From a checkpoint of a small class-conditioned image diffusion model: layers 14, 7400 steps.
Rows from block 4, named by matrix and row number. Rows with one number belong to one attention dimension. Each number is 500 + 25 x the weight over its row's rms, rounded and kept within 0 to 999. All counts start at 0. Numbers have three digits each. After the name is the row's rms in percent of the matrix's.
# v: attention value (model.blocks.4.attn.v.weight, 256x256), inputs 0-255
# proj: attention output (model.blocks.4.attn.proj.weight, 256x256, transposed), outputs 0-255
v.163 094:537545505515541490503487458528495512474519495542486473472461516488515503493486532481493530513494471512490494483523470471478478485483490528507471486514496517519506476491478512508455515516501512494439506531538505477461519497514502505541527430495477542486519517517426548482460481519488521497534515459493462511474473501523525530468523497508508510497519524499516447521499505481539481530485498534503516439524516474471511523559523477496481498472464491516493491509513487505500503513488472510518536497516501482486524539546499507566476499506495480502452522488479478519538536499462503519490474541495499512517544487466471475486526539483521512495534476510436494491455514429546495485532483489480525480493479506505483468510503487504473491474507461518516510446462503500522505535541501
v.164 100:551477483456543446460508504513508508498500482500524537524564525490497483471453501500508497463491529509492453514479518471507513525477476517486540490515478523525507490518519503509518491532542513505469484493496555443465479506459492498502476557486514480503505508517475474488523523529514490506468443498553478535462489530534502551526477479508445512484480526475514524496508502501549468477486477489460505501490508515557508510498479497540507492476481511548552521490522505484502497540504456469472546543496472498492528503490507501536482509512492480468502530480476503506493496492536518485547538491479499483525500530478510491510496496472506482496519510534480523481460456503500526501499508472495491471503519537467492482448450479511516536509486476437542472513489511478479553481514510
v.165 088:472491537530515469498485522483467486527483500466500532474498495490523490466517485505554525488555494481500506465509544479524543548491538510466516528497460472454485471484471499500484498496490494466521505553517537533472501532504518505522498516504490520524503509481517500512517506472479476479515535506474500473513498522504477518515502510506469515510541465508512495522459540490504483529492531415511473519500461513530490504497477512463492432464481512516515522550492466464486528494497516461516485484479509523535476521529538480474447507471529536537484505517522517493501566496466522521547505493555497457466493486514492475497544467508479448505479501515497510475504539535502485478515516472486494492432479448480514468503482508516504494489493476519485544480458481512474511497515501
v.166 098:551477513489484491509564493520417518490590460525541539487504537473503534485521523505509499479535526457505491507524491493502503489516461494514509510488515478517485505498511519501468515476499499517557502539492467521507462492498512499479521491536478517499478498509540480491535479503477529488532514463509493436530558463502474490539491516485536504476473441515472534500521459491498474498500525525487529501448500529496516529517470545480513507481495466485460474507481508526537506492501493467554541497493503513485519506497508509408486482506560499498503452512531486492493495489511516497458487497553499496501493485506473528518508473516521545522461492495530508493464521484499519481463494492524508490546496504530500484528511527500494500498536498510498483504545526506485462528499514
v.167 093:462497515477465431459501435490521478488470555520506539473456506462509525502493499525509503482487484512493513528506502457520465504524488540478507461498519534472515468497511533511468464497493509563449514516532516496526477524528531496529526514473502509473534473507504521517513498481517523525475491517538498510494526505440537512519466497500488478513563496507517501489505500511496513495507461440478469473485531529473501541526556529513473539538522540507495495499507515525503468546496484488507521455510487511483474505470474569513478498510483496484525497491449465498530567492472476471533531471493498451495518475494499476507539502514487547530549502495495548498506489504505501481497520480496535509488495523515480538498497503525482502530487490508508523481493508470516483518451488
v.168 093:530495520533482520490508513497540471524459517494530514503515528476516521567484499487512439545501486479516462466566493512501478506501501484464497573516515456507512516490514496493526487483484473434545472521518552471512502524504497500491464527505484504499508490509457519504452531509498479504509520513528537491506467481516516496482532481494494442496487465495461531443525488486462489503494488465504500456500480511489543493486490457514498497513531472523552468510461486487471507488503535488457532474436508485525463533504532456479480485491514466522496482519513490501527497513502484500508506533506478497439476449543527512532507524537522511498488497522491513488541524491509457463509464504496486502473510518494546520490512506504514487484474510522481456497476497501556485478535469
v.169 095:510520494493473495515523494509498497540469510516518498476492490504509485503535563498495483499489441477536503493507479532495495487518516532485500442514527498469491539517532490505491476500570500470496482524461504542477540501527499496478480533500502525541481477512502497518524492507532453525521470521495517507494532565454521522495543480489507462476529502493534490558485539508508537470542553476500515501534534498502483527508515491539498537524464526521451525517496495500520519506506501505476472517540467478499509499522508481514514488491492448479497488461473436476473535514471522513509482538474510515494498534498514496485517522519466493517519533468502542492515530517527499556456510488522498546475479527475489511507546477436460530544507464519531485491505519544528504533492496
v.170 089:521495474490447559522494512522516562488522521532544520533481498498536499485507491495503509475525533515522530510486515458517488490499505530524525530533511454501520501490479536513506515518500491503521479514482502463456541498482493497448489493505485437540507512511470494508472466528511508468528505509495552489513492474517538519497511471539442535499491513496475479496500476467488481517457457515523442537468524477512472514484490477466485471547499499516466452532488510482506533483487482494519512530519457538508527525529464502464460485477489492454493472521499527522525504519535513529487529556495537488539510480509517540502490497479478486493488448470496519464465504473500525473493474472525464485482478467498484467452508495449483514493524535452534495500499504488500517482491471
v.171 098:538462442445504530521486519456501491528500478493546478513481482497528522501510502489532463519461497483484514492445495511511483471515510530537459457483523525509517475499498492521499491499489481549528492515466450486491542491493479503466530462490491520470531505508515495458514473499495508515551562531438491493475522500508489445491505499506501570506454550493463504469481521500538530525499495516494492544465510501478480481472508481490483504508522468481489485481468503503513503483534515535526519463510469517470505502501494479452495453487516521487483489491483505546490506452489521494569505502444495512516511474492473487492479488500467489511494457459521481439468488472529536483497483491493509533526460487500507460517536484471506503494533525477487504482483484478498498548529468
v.172 089:532511509515492468501524487471481522523522511463517503476435490486522521448481494492480488583484476484473528507493465526505488488496471484532517516492535523500501443502533529510514514481517495502446522491490515531488517526454519495521513486502526464511491481467469528471481552472527511516463481516547488512474486533523498459509482527470551515496520536488452471534475502506500517525515519491523534493520473508488512533517484496496515496487466487458496508507522505507515523478520499517523510532529484503518475508494517528552521481536499450519482475477518473541525493468528479481477551480462492469522551523518487486552494507544539486514454529495507548496469501470492518493520504528517514530472499539521496490561481529472529525535534492495528515475560483513530484506506505
v.173 085:485520498487444425509488493568507504532520469493488553495521505492467481534523464515511481482477506504524465502484511480493537514513494495532505520496507505482516481492486497491517515490461523481457484539513488474507492485475499497515537564495522457467510491469497506516505500510483509504445497525565500504494467486507497564486510492466504481511530474466507481548501500514502477494483480587548478507476515508507487512493496522517511488500495468484471476497534515486492475521549447509502490513538480495524466483510483536496533495513513442469488540480458535537511517484524525471488526466455539477483474506478483535494488524522458490470506477532505483508453512502495521536499495539514498467492544488497534514538422538496482496494522513504507489515486477480521522463488476
v.174 095:438463529506506477505485519440467497483549483488506503472475480478496515472491462514473520487514470485519509496521467513497474468588497517480540487489468498499477504506522540497459507510449503492546474537530490483479501514471500505471502447516525514472494491502534498510498471483531534500522503530470461504497518505509519517459502485497497521521482487475494500479507483445530496492483498476518473507473442470470506445518495504489511518496499517497530484527440526451511525517513490516478461534512455474498488513507527521497507475516483490499448516489530481491467510438479551510544452568459508534513506466500453515533513451513506534512478503532516469467501534483510515520530479507475502508462511472492504514486521480510495462502518525515488477505511460545499487479486508
v.175 095:483517461494496476476470499505503508514488475433486508550545527500468497510475526522496480494514533497488493532485508510523535545509548487490495481501487477477529497506494495522521498532518474573515525509522528499526463474487529495526513555539504528525474492496509556481529566485498484503449435517508533485510527464513494501510481513524506530479469510532542523448506482465508505466492488516476539505494505531544499498514497490472429461511485494521534497518521548507457445530512458513471505547499550508493518483461504516483492475486480518481506529488494494522494499515514506507543549545491534457490486536467505487517519508473517462530475503509501512497441473516507471509488477515465494500493479497490498515488537522539485479506475469524490534515461515488486478480497508
v.176 092:471489493522492484475527514535546471471509451455531483515486487511493559520485454498511542458441493530542478503499487517503506476488471510529536492510472506480508460513484540458482500548474517514549526503504486431527522464532504502505498482508510458459487486499471517486502544490505508492519528513505494490504514505516490487500468497508488539475460534519495564507485511483541517515508469488541488470494504492480484497503516515451489495469501553493474484514474495518481503492464479510501487465499532474528524504517502545477510497470499469499522486506504489533562484469508479510498546500531527536516478553517470469549503549526518539481516507524448554531488483457481501477511481471518495492502471477499490520518466461560503474512504498500493498495479486479472550515515519
v.177 089:484484475508448476482500495512488488495515488430516504483483532451509489518508516419480471474494538481518491492543503494460498485528505486489532520501444489534492486512501506525474498481460496555487499523529502458434388462501471493508526483542497466504509548504513501489492491503507493502490503464488480505523526469547491508496537524553512479536463491535553547497480495474542491479493522534524495484489487514548512500495475479500500492478483491494512497473468489484518535507468491516480479490545505525518519502571506536519519507510485500503476484516499499471474510483520502503527510539533502504508519527501487503533476484528497503461516530505532501552476481478492467506525516451480485463504477500466534535458499482502501483496507521523507453455495493506494506497480490
v.178 092:472514511532542484504479494470473491485479435487498470514495521482518489495533468520459456555457518518474488498506548495512562486503499515494445537509534483528490453481480515475511527476460492538493507485486532481475511489507470499499517487524487505485494502517467513454491489469524527487516481464479497522493475444525476511502508498540493481499491491468489521460496486510512525504474473472477472485486493495497540523498455495499500506497491522471541528476487492481503497508477514506470555491508483479439563499461473471527487502494493492504532494467541517538528492505470530527486508392518488458488519470463499521510473413506515477506498455508516515512518467464474483492508479516527519471507512464499508522485495480537519482486517509507490474519471501532511475528476494
v.179 084:497482486517500520514491507521452458475470499458486472506553474511500512482473509471485475475488507469505522460489517500501491488524502500480502525436499457476482486487482490454522483463459489474505488504472462480525460493496466501560532511491486524538507478494522536509478489472496487516483538487515489487503499460482496477484501485483513537500471461544454526510481476535489534450495557427515455497503490514513516487509513496469481491455505482524521526533496505531425510464500492479515496454471433450467509488483484503454477497507496503492472491480514487520523498506495517513516476517510501440464456439468459483473526500477480525530518496536515488480525486486493480507494510466503502503485476530503506460457518506497511511475462506521449491534480465496498509509532527
v.180 101:493510525503448540510529524469535485492507523487526541543520480510499488516518477419512486536529528507480526520487523510513495487525498540502502589519500507494516518474511452485508469527507521476453512498499541476486507504544502502513499521512512487512507465492536503481487468516497465517518518521521523491484538475536494498531506493493510457519519522543549497479501471516503521510471471446486484437498486534514524546492533517515522493513552513495474495487488494506491474503499507486482499497492497487509487491489473526463522504486487548482492509496462456504480466559465467470441550474485495474498481493483511464512490461481492481502460456474501513552523493476525491493471533485468496462538505513492509469500514523484517506491492509496495418503521526469520461451476491
v.181 093:501507556532514502521538504556482446477443512512493489505491486526545518432467520498491516532489533477483460470506494541498519479465517511537468513500543495551517482509495503498545496485446466496446544487530515505524519534512529506530441468503508546502474502463489532525494500460479485528506522467500460516497538533459495483516526482491520468514510497505454477532521500486476511537495533551543480533525497508478504495493519523474497506527489478519516513536487502499519479433499499467495440517480513483462498492508515500537512521477482478523484503500493452506512530506460518520460459476503542484484500503549529503519504503532503491488489495547514503467557505509490470517491510519507507515507468475506486524473462480446497513498500512487512493465507502492521497502495469
v.182 088:536474433513497534509523537509493473541490485533543484491532495517543490479507519493500510509449472480490464472490473481488520501499456483495498452529523497492500506540494484528473540496526510492486531477485480497475462499502530499513513511486513483479483484508519505475553445491484487488525559494483489487503475510504446509500491519511495480482488514477469459505474504524495483526481483517482558524464502499482498510509434469497452508509497475502529464515492524511540474494497487495545510496520482489558463515476521502480495477497491466492497472519513477496470538525454527502514448427442497511509459479490468512506512574529509507464497472487546470503513506557512461493482526481516475512497513520510529497510495478527499518482506558546504470505535504508490511489509443
v.183 093:511455493506496474501542449502462488466483539497500476490457451501526512521473498517482463524514525459516479476483523492475500485503435482504439515506549509459486485494491562514497520463517493525557472516474512465492537502465478502502486466499479531489523528522531504502474474478454520479466497501498473465522489506486516462491512507536515543451493525490545483493482519507526475541507493520519565520514513504488481482508504478479526500518525508487483489499476500521509483498482474479513450544469506481502543497536491481511490530539528510507434512517503470456455503515485497465510479494510525527507503472514467561467510478498463478499525490523503464491520533477469497493494511469501497493500454488470519521493525475469502534549531514497494459452521452524494491511484489
v.184 097:495481519517478485512508470495489510515457484562489520486502528507493550434486482534455480532453482510510558503478509556498479475487495490534450489517545499508479499498526520523530515465489531485485464517423468512460516452481505497505489477488486525480510482494482463500523446508508547502469489522498480505526508516458486457468521465540512494531558463486489484460507508524502497516520487434494508496518519494490526482494533508553504509548480468500527516509474498527541547474528529475511507480509466485505492510509526486534502513486505477525494503530566473477503504513462511498491504468520466480480502506507510542509486538548465498512507503494512480498517481528499507529530535470514479524559479490504489523525527508474513496523489485506550510493477514497514489551497495
v.185 093:493491551552493504498488493452455564466472513497556509492492475536537501478478494521480515518456493477446511481494477512467519484552446525509484447505505483466485474487516506504468504515485515574486546524517531515504513503464516502486517503491523490494487477540510508486514435522485544486483538530453509495491528511490508483471497518478516521467519474475479486514476493503511513521531519511455505550472460480461510449523498479490502505493548523456451450502537538492513473515493509468517477522511508532473520505525491485531506471509493505486492518464509490463520511519520487480520494561486538515501512472471497508535534508498506527498499499491504480514506485474456509463482480508516489522538534496535490572523515499475483497508502478462504469496489499533538484507509501
v.186 090:547524516508539499519492516520482464514515495519509510503519501472492493475509462467454481455496531490482485561501473480525472485460502508493505492484523531424502507493463505513440463499528507514470481459495545481505486468516473499525505504516535507446487506488522482458494472528449515492492468479537449494505504524534513504484475482504448466450527503505493457448513494462490506462497482466455498483485523514483496556442489531559491459511521528467501500541492492515532480506491514518488549477510498534503515532491520504526498497512514476478480511517452511504446452522513498498489523482483483488513515466524508464525473539498530530499485463494499494480507483449504536515505528529487508486467567494471493531475512524532498503495470516483487491481498497496479507487473511
v.187 088:507524492502526500522536520454511484537491482526472453485512494473500500518536552524526507526474479450554490517480511509473513467493489504456495449518500521439542498514512505522458481554572490484493505461502487488510559448535507507536451484526529504494505483500480506514517523489495488471547513513490520513499504489475520505512459510516510458492500536507473514542515465503507510516520483487491532556505530468456495521514486501499470509486490494480497537508510486496518455495502499468511480530551528512475541485476487478448486513534473489467520522499515463502536596488524497524479509479490531515494506513482453473530509544523491517527528509488496509494508481442496486486469526469543524505500499510512508520505477478485513516514532485489481536491498484453469511482508479
v.188 089:526501490521488510497493511490478490516563469458497502531476467508478497486512538509528507494490499463520502502535499484480507491465478485465534509498464500440506476489465558507471489491503531497494446497493510455504522487515520497513487491528515464528501512527488504477517512522500489465486494521489539488482498496545519474557536521533492521477496517513485476445469475482489471515495459513494485484488477487504512520531487491464464444545439506493490480518488524518488453490509503513498484483496497479522514478509474522457488478472498545488486542499449493472532514518535505529438543493543516495523455492479499531515469491511491493491545502497492525494448460469500510429527453511513518491475498516519488504467543508545454465473499476525478488497520510470509552465484554
v.189 103:474503483511502520472521480513523492507527476546430512519520504507490481496490489499485512475476492536522439484513490514461487515493475488485481545502511487460523492475530514493486472506498487485507476485530525520511524509456485500533458549476500496542533499534514476520527482518520496550489445569522493507492498508486500476513502493493468422512534489463468498490517519523506483525499492533490545506514503480494538521453474446491508470467455502514515540506496503489494479517466480491471499498487499514540528494473515540488517511492484495513469486531520494484554484495556527497453497463476473505463510483511553495477514540516484472512498511531496471465488532516517470504503515543511528525480552512499465504492447479443504533483519469519458483531463473498509477463470526
proj.163 098:491611557490519522522567474448506481486453515487525537476521491508474494510506499483493499528483486480475520503545477506499547464498480501489527520526493492541535483508507504526528434509475519528563468464494498513470506511516522491482488452536504483510510469505485467519461473489543479554521525473503497521528518521469497519499532492521486517521492459523483505475499456465528484501517533512465498484526492528500520482537514512506511504493472511519487520487501503488548466482499502528461491490481472533516504510526514442544517494534484471508498490467494481530462460469512496487479479549498495507499517496492501506494487546494466498488526540533470515498483520491528497522492533480535539471502490477470502480503468516487502507447532538542500537503504486485469511484483486
proj.164 096:518472515544471476499527505508465500493505525482502467491478494469504465548548518524492474515484558477510497463521517493510534508502450515501534507492464460478490457522488490507482486476546488467498479491481491547534499515532497591518478507495479545495542521499482565492475578538525509505499461519486483521470471523453488504473513467472452508513507508495492505459481462477480520514483504493448502538487488540511500512485482525503513501469525478533497492515473509493501536480503457507450492481511511513500508514493508470521517526502466504501506488474496518517514497519518568484494459496524573501510528483509469497502517455473536467505517490523506471484464485516515500513544497462518494484488488525556530505507493495461506496465504536522492525517526491534495467528488487
proj.165 091:439516500481405504521470515493524506502518487547502505513496484512499505483521508485508550497473506484515480497517487502503494518488527480534457501471514464455523510484528497467490478514513529509513526456551454493438508482479502494486494505487517482471490492509517464494478539474552445479516489448568520490492475557517516494515496474483494481454535514491530484474479471495535478468477501450495540541492507502482491509482452468540498484493474489523495457504519484533521491498510529462504487527506516464543463468447519499506473493525505500506489535469477512491517457497490506478480522453523570483533493474489513489487481485471487530505485532488543466491486519528460490492486524525520504509488467526496457498486508495498480506510504500519498490507499532520457447502469506
proj.166 104:519502520527480465477488488490603490488588468513516473449531500499456497487564497509470478487498466519485512490525514499503487475479498467477515494510498495454526550491511522520475494547511470506456500442501480454482488522516513505474534491443444501517514496531532505506535487507481516495485520503498524471486561496487513488489456482486508463505489496479525465519516513536502499464456495519482473477531497481461500499508477533515481526466487516450510526481515488498449518538478542503509503505484474485525493467486517490479478469513459475509493494470514515481525522550494495541483474482517503525475453510485504475466490484495529499500468493523512538464458543454525518457506510491491513534507525497478523501479491513497492501496472472491491457459520494487491482506485508
proj.167 102:490504503498493487540490516495510493521514482492503501483478546482511502491504490522513487521552537484494458513499490501506496532539520476508459506486503490462503520507518511505533466481490503450449470478509487496532510474503495458509516527538501522485512503528499497518513466494521529460511499505495511515478522487502487531489485495477456503454452454507509467482468482477523460492481478478459548583479477500508471538462524556512489484510486523530491516482458488498547570505543507513462492518476526487496473481473499489512440469505498493489510479507501532514490480509509510503479457492525627428499504489519470448479502492523483490497514506514520490473524494453492510513512524543498515526489446508513511526489534463487514499499507478513478474485491474544494486507508507
proj.168 090:476517551522496552513497470477484493514468482504482553538515460480492474482524489505472499514537495529479465478520519489527511502509484522490483484535468457518477501537498507540488452471442506535508532537487511493485492451460523531492531490505533477539513470517487501513521495506492449509519486507493504493477489517496549509515519503518513526508517492513495524509527507507490524516504476480493531498497561545496510509532493424478510490504494518536458557483521534543474506486459525536484493480465526511508481499501491492493459488499481509499507533495504490496472489515523515470488550556437548478466481499472452487500499542498520485502450499508477486524510456473488516527475511530472498486457482483511512516488492495485500501502506518461481409467469464474502485534494477
proj.169 098:499528501506521481481516487515550501526461487499489517511513514449511511490575550481535484529519575499488545540529461476489546517540536493489535463515478522501496514506493503470478500492521525499491463509488516486477516498517486429528495532544497495472487473512508533490456497504502476481545499492509504502475513500519511530514478510506482504498485433540463466469483514496511469504488501447514485519484514508513504519444497501467511481513527484508501486489489543520499469523525515541490495473476488489479505464484505505451469501525501495500525512531512546470494471499490503476478481573475502478467471449529522525468485488555510521520504518492500476493528465412503489491490514521506501510495500525523521519462508519461477476522507483454501434507515501478515496485501504
proj.170 089:499514500519512505480514505498447483495527509501503455482519486537497517488526481505488492479465518489494488497475464477513503485466525543499498543517510518454505498465508465496496503534534532460515514490520497500480497471489463546490544504495477535445478472487531536512444495538506484523489486559519540516517511506496475451511478487488500501487511483507490520515492491494505537473492475533476524481478536456480502520445492445505557506526458521481503526479437536514448506496493527535516535467508541481501539492511522483491460483498487526494538470497500445479462503559514570492518542524508443533504511494473518543505481497501514476493469489517470501531461512495510461482466506482497496511490542477489496481534504506482483505492497469474498452536521494491531482527534488
proj.171 103:490430457551530493507501497568523481506480475499522530487535556483496498474515473486528472468498512501505519496499522506503502519507541492525548496541474505497492483472520478475501481507495504422512495505549519502495521476490496504509462502534486479462464472508526465502442457500513517475487471425538526504494560510490518513522514536514446431488489492479490497496501524497517484464509507522478550489518477480506486495463472421462526500521517528495482519470528525476482504516498474469524508499500504485511513469498511493516505517500481469488483458520498492512519495536497495528479497568500489481464502476488519497519489524505478502501486496512459500518472559471501456488519489458487521523534487481446510501530500503488484478511501498459500498519454485487476500475531480
proj.172 097:483509507513462462513515454528552489491505535504491543505440520498515553525497492489520473495479523488505498487495530535506502509499479515489528483520482500456502477490505494501450477499507510522484496483481534480491502500489492477516521560527483492510528470522498476483511470519528503491498500466486526484511510537484540521489496500492489466425446428485496440447522520509511475512516563460513452530496487538518502499543442479506522500472542505491512505502505529494501496516496478502483477500495490457518520562517560491506480473505493484500506503491486530511457524492515488498491480528476516466468556507555495501454509499530473513484473541506469489518473513469502504451500506479475506524454453540500514515474515516527501507490505465488467515469473494455477548500497514
proj.173 087:476523551481547451489457500476472506485543537497494434472511494511527488511533501460528479528512482510485472512510464475527536480495514503476506517505561534516508494498503475530499519513488482541485496408488497478493456540520501480507474486503541526507488518513511522481517539507545521492480503495490503466525494486503482449499455462501526522514486499473525520476470499497484520505512507570501463536498495508513502499523502522526521514493522480465506515526449477502513552507478478512506487519524490505498516528523494512467507488474493517512484504485500478544496478496514512519479490446536447498533536519531467521469524497478511495487510478515545508511473509522473507525476526539450489491478473503498508482427492502489534485472527480532477526507538458511556508557507490
proj.174 090:508510465427519460494521502498522524495557494516514546527485521526506518477477459501455501491522486529488527494524514486478517454516505506506479485526486499503487515488509516506537496486439479478527507517508495484518474486474484505462512509507443491479511499525536488552498513517501477493478491477498518462530544498497497474488525482496505490520527496510491547498494534494498517458505504465492562524516512485508554497530487504466485466498534558532476521472536509518469486492470496556519493471500564535464496493519493529566478506495513475522476511495523487516548494502466493480498551541522499547514517553444476519512472453480513511531500527493482510519488510492517526451517529518460511460497492471460456509512532502535497528505461518469486489481486497507512530533526509
proj.175 102:491497494474524509494507508519492471512519481505511470525519499468544506443456502482457523499486516510546477515553489527498498507533459488495499498508485492486505485498511491509525490482526498455480463436536458509492514500525515551488520480503528429534495527492462455491528460465477487482520449473482498510475516488509498484501499493472426498521524477475457510485517527474525477528441507491533530521513492489521499481495507529494509503501502486483501476509448549465528534497522502499521497518493498503509502483480470503501478506506520538495488481464496506517516503482466469460517536549573474413505496472514457473461506523503506461478507509506475524475481504536501495524529479481486479505516458507514523521534504466491530529515497515492472452500478554515496482455520512
proj.176 092:499477552517542503510502489536422516523487516524480501520414472505503552509495469502490511469490498527488491502477536501505534497510473461492533502505529497514512495506511496497531497504482476494527460503489483484532499508483504518486496471446474469530486471529538494477502488522526532467506536491497493503430559488485485499500476462491513518503486508485526503479487501519505479504471476492494522489507493472511522524478517535514474493469542515469482522464467554494480548519492455500471481503499409496523501517509511505497480478474506485466511476461498511511463514510492476502530533510560471481489501507460473463466501534486536510454516518520460524508510544548456493493533488515482500523512452482485505485497511489516524519517485505505522472474480501488469589490486508
proj.177 104:541495523500574469423512476479522519495567483489527491490443483488465503495493487493472504487491512490513528487516530519523463443468478508486499491504505506474506502525508498519487488522463503447511455472534496518490504515506504529469509478506514523521479520535497510513528505494498447519512471487505520503476553489488466471445501501456477495484486485484518539503491480515485470499499542501492518495525504519518488517504494443495514523476483494455523487494484477458449531482489502554462512478478508521502480485513469507494523474532494512478518479472499511519509498508480482494509524515589503465512509455479434540444528475530496456457489465461525536459467530502485502474486529460494517510502504517519513481519495468502487515498469481496490509456528497527493476537495519
proj.178 095:493523516494467510516515479509493506525465487517494545512522448526515492527468454485497464488525475467526492527477538507528501459538511485540466532506460464511519479502486516478517477458468467494518495520474525537476466446493506543491499481510491505494521461502473488512502484511521484501482474516501538498527524488483497491534520535510490506482474485482480572511500500452484491497532468468474511471530476479520470458564539471498518513498483468489471537492546526534509489507492502512490487536474542487500534497472483490527496507519503480491511521509503489520490500501509520480499469436448568452481547523472461493544505454472460495477508474492479469526509510496501495536482502473481529497462478524493508523505469480523491499464485530538512537479464454485474507526533536
proj.179 088:474493458497459510487458494535503519515516453527502512499524508513517494508522495507513511530481489490513443504459508540494535489471508512475495490520541489560485518483540489522489501459483512488510543543498505492493520512467518529503480494502521458475507516519512486568496525494451522451475500499491490518494499504517466485478503482515551485536528533533522505473478470514486477514533436487483561539503526491470462491447518507508525470488496516537483486480525483517466508487498460504508482476482527469516477487466458536493549521492512501502504506482535507516461490484524467493521557509470540464477455529465500486495473484491508498549529436553475544544501490512525501502481472509469497473495510465497473526537487447480514486522489481504474492501475488529498516523480515
proj.180 111:487479503518453561525476513491467533480491527520486496487516482517500510461545504486480489558499514502492503482497453512534483480534510494502460532518495519496462503499524471494457479498514480514509527522447513489506467523521469493473492492493512500468499493523519491513510520548525480517497505495528539483506547499484525476493512484481524505456471474508512492512482542488485507489483438457478511556523534500474454482529526499508508501492463488520521485489497500525495540499498502540509512495465517450467502479512466455494477481522494511512493489521501508514509510499526499515526513509460565505492460432493499561524514468464535492515519480469513517518522477446526465539480523538496489524450519528496488490467503518459490464488486468493483490487517432458520501568494541
proj.181 097:487514515448512464511483468505505504507485543512492500547518453488474474535478499491478513524522457471493486480464508462480528506490476522508484506483524526500471430492454479481494489499473490556481493459500522486499488524489513459537460497502498467530519498521503495498457525484506481514486496503513456539545469481547519513506483500540549511462497520508481526494509533511482495487521501546474446484477493496507538494499560517525505524532471472539486501473488504524544495476490492501510481518514503482489522483521459524460538498485493502519490459474508473467514438503508491479509504481460415546546544486512526492506508487520527480551486489474505504502521488544495504530491519495487481447514538462506544472515486505502516471521460471496510538513530504513485463507535492
proj.182 088:483449481515503488535479476477551520479498545464519485517543504498501530509504524468518492498543498492479504506490481514527511470467514496550536468508551474509512448490486536536489492481477489513448497523507519505449496519499474541519460499523484494506511496501521523466516494480498501534487512496523504500483515504505504515507500471513496496546516510460546505522513486567490517484496470523509461435486487491461495529521504485482516527535514506511503494481498507506513500509475485521506510512488476499476488487490523562487512503479517447493474518483539523523482471500491508525509426449485527531504493469488490514562466540536490498450511521477499479457519489462518490509495520580488540513528582496499468468468504543516512463470473474496496475484532509520531506518483507
proj.183 094:515455513515540461460520518511558499499489506482484530478520519526499515493495454495481427493468472521496482494496522525494525492465432519507511520486470516515515491484509538523514535549486520460520502488495541453465514489512520497491471534518467504507514526496534504487438512497505529528474472515487506510498528512483475530512469501512518483496487510522478474487497511477513530434507514530505500483491478524529537489450528442504508514524498489456532530481481492520485519504508540526511509458536523519527522511568489506486517485485464500505486483554502476485522513517504525484456445532498496503477498500459478491450479484511484514490482498496489497499509520481531506540479460489501480529511483501501534475455538473478485466438509477461513438519528475481468517490540490
proj.184 091:512447476523477439463478482515536498508539489413498536475492515517507515545488503509503494490534527442471522510514533459486541498483497514511530497488496485497515487530479553493465508491472499480489549510465489507480537488516481436522526502545497524546532492499493494478491524467479482498480447511513490496490513509526525519507491524499509502503454489501461479484482483475492507494513452476475506475505533445477475473493456506484502502496515484471494481502504463513486446494511506493487501519521492522483531496501495511481493519502483504481500499503470503480527512484491492564483437515411580504554541546507525495519502529493531498497468471514511461509481477445490525489488500548451505483498517530505477490492505476499504520515517495486482493482506507492504515453505474
proj.185 104:469500534449506480484510516546532487496507478526506523496484473482495547476451498488488486498528498508559467492511499504476500472491500524514504514471557491496495535483512522527532486512514521473518469448522429438475505524497494483461475527479481498519506521511494517471460490509540512476474499488542486457536538477493472473527495495489467510499501539517485518507548501493499474476477529449521517518527515462505524523457529471531503509466526494474513482491438515496518541490501489565544513510503505509490509491506518524511500492490484488512472491489507500477468512461521512488487515492563470548506483495438529460467501511495497497532530501478491532499476536496483469507492507494490519514534490450485495515509571490516530459465487497518511500551503493523553510505456505
proj.186 100:477469505485460539521521532478526511499462477466537469498541526540514467498441443500482468515522521518496475518463437463528512527515447512502463506507497526537513475501504553488497502491492467535506465556479496521492514511507531555516505451460499547525531485496519512478534519517491525519481508535450481504454484495456493522505514510506461509535481454481475488523495514463490522486517500471469503474519472538506476517486518522492515492513472513507465534495492501489499509493497561491459487516496488528455523493511480542489530508466462484479499496511506524493516533487506519511497504490482557489483544476496468570533511490513496491474490537458522496459519476476525527512494495513498529514459481509527503486503487483504492495477467516504506503481517501467443493547521484
proj.187 098:511506503489488500478498473507513495508419563455526511493585500545520517484525512496489503502517564514495529509496466473486532454480532492473553523542493502494522490484503489530521498518494503523459450542494532502548498562481480465463492489476494497479461489505470478541520466465471458457495541510481501513525553524472504515486483491520470498504471463496522476471484477531511501486535522532458476473495481462515513478495482510483533497503532508508513508494500524524504468476540513470491511485523495497497515489523523499539454510514510481501516504502498471519477459502506529516485487503462518510478470473503510499511495508528471527512528470553506521522526525507513517483516478532498526484527513539456543527479478500458485461536495504470528515480487522452469522466490500
proj.188 086:528482451555505532498512498488457503521504487520481519481498512501475503463513532518445486488507505495482443489485445468484493447520471493471466510514478515506511515502530482516548496486500476532549542495483505466467473511520474554454511510471493487502471478506516487533531435478483465503481488527518518510488516519522505463501470508483515507528509504534462507549490507471494491486506521513479492500478542492474491456497577513515488470536442522501503518460512520497451513535493538496546512470475534505516518522509530496519462502472497501515536529523494501485439482474502511474537500470534489539496479496478503490484493504494521508509501455462499530540532520505535498528478481481508502497468526501474521513557533527512496479515448534526479481527500494509459519460495499
proj.189 093:516467467503514461497501500497502489496480505509496522497494520527502480511494495491488536469516487480524475499541513528514475482517488522487535513510480491501493450486461505482544484518513521568462505521510518472480470500468478522493478552531490503492511537512532514549510573510509488554495497497464509539507449509530497494492508470497535536504498493485498496516532461530469519493532468569482451444533508547480489484531485486510524488460505480527453510518524510505505474495489492518487495538526508514515499501543493468475482516466490545491487503460500425477480524489508507505519470470452515520510542507497520499486478523521446510497490475473515463539547461489499524527519496485509456492466501533531519510489471509440512466512495540494520492472472483518506541512547481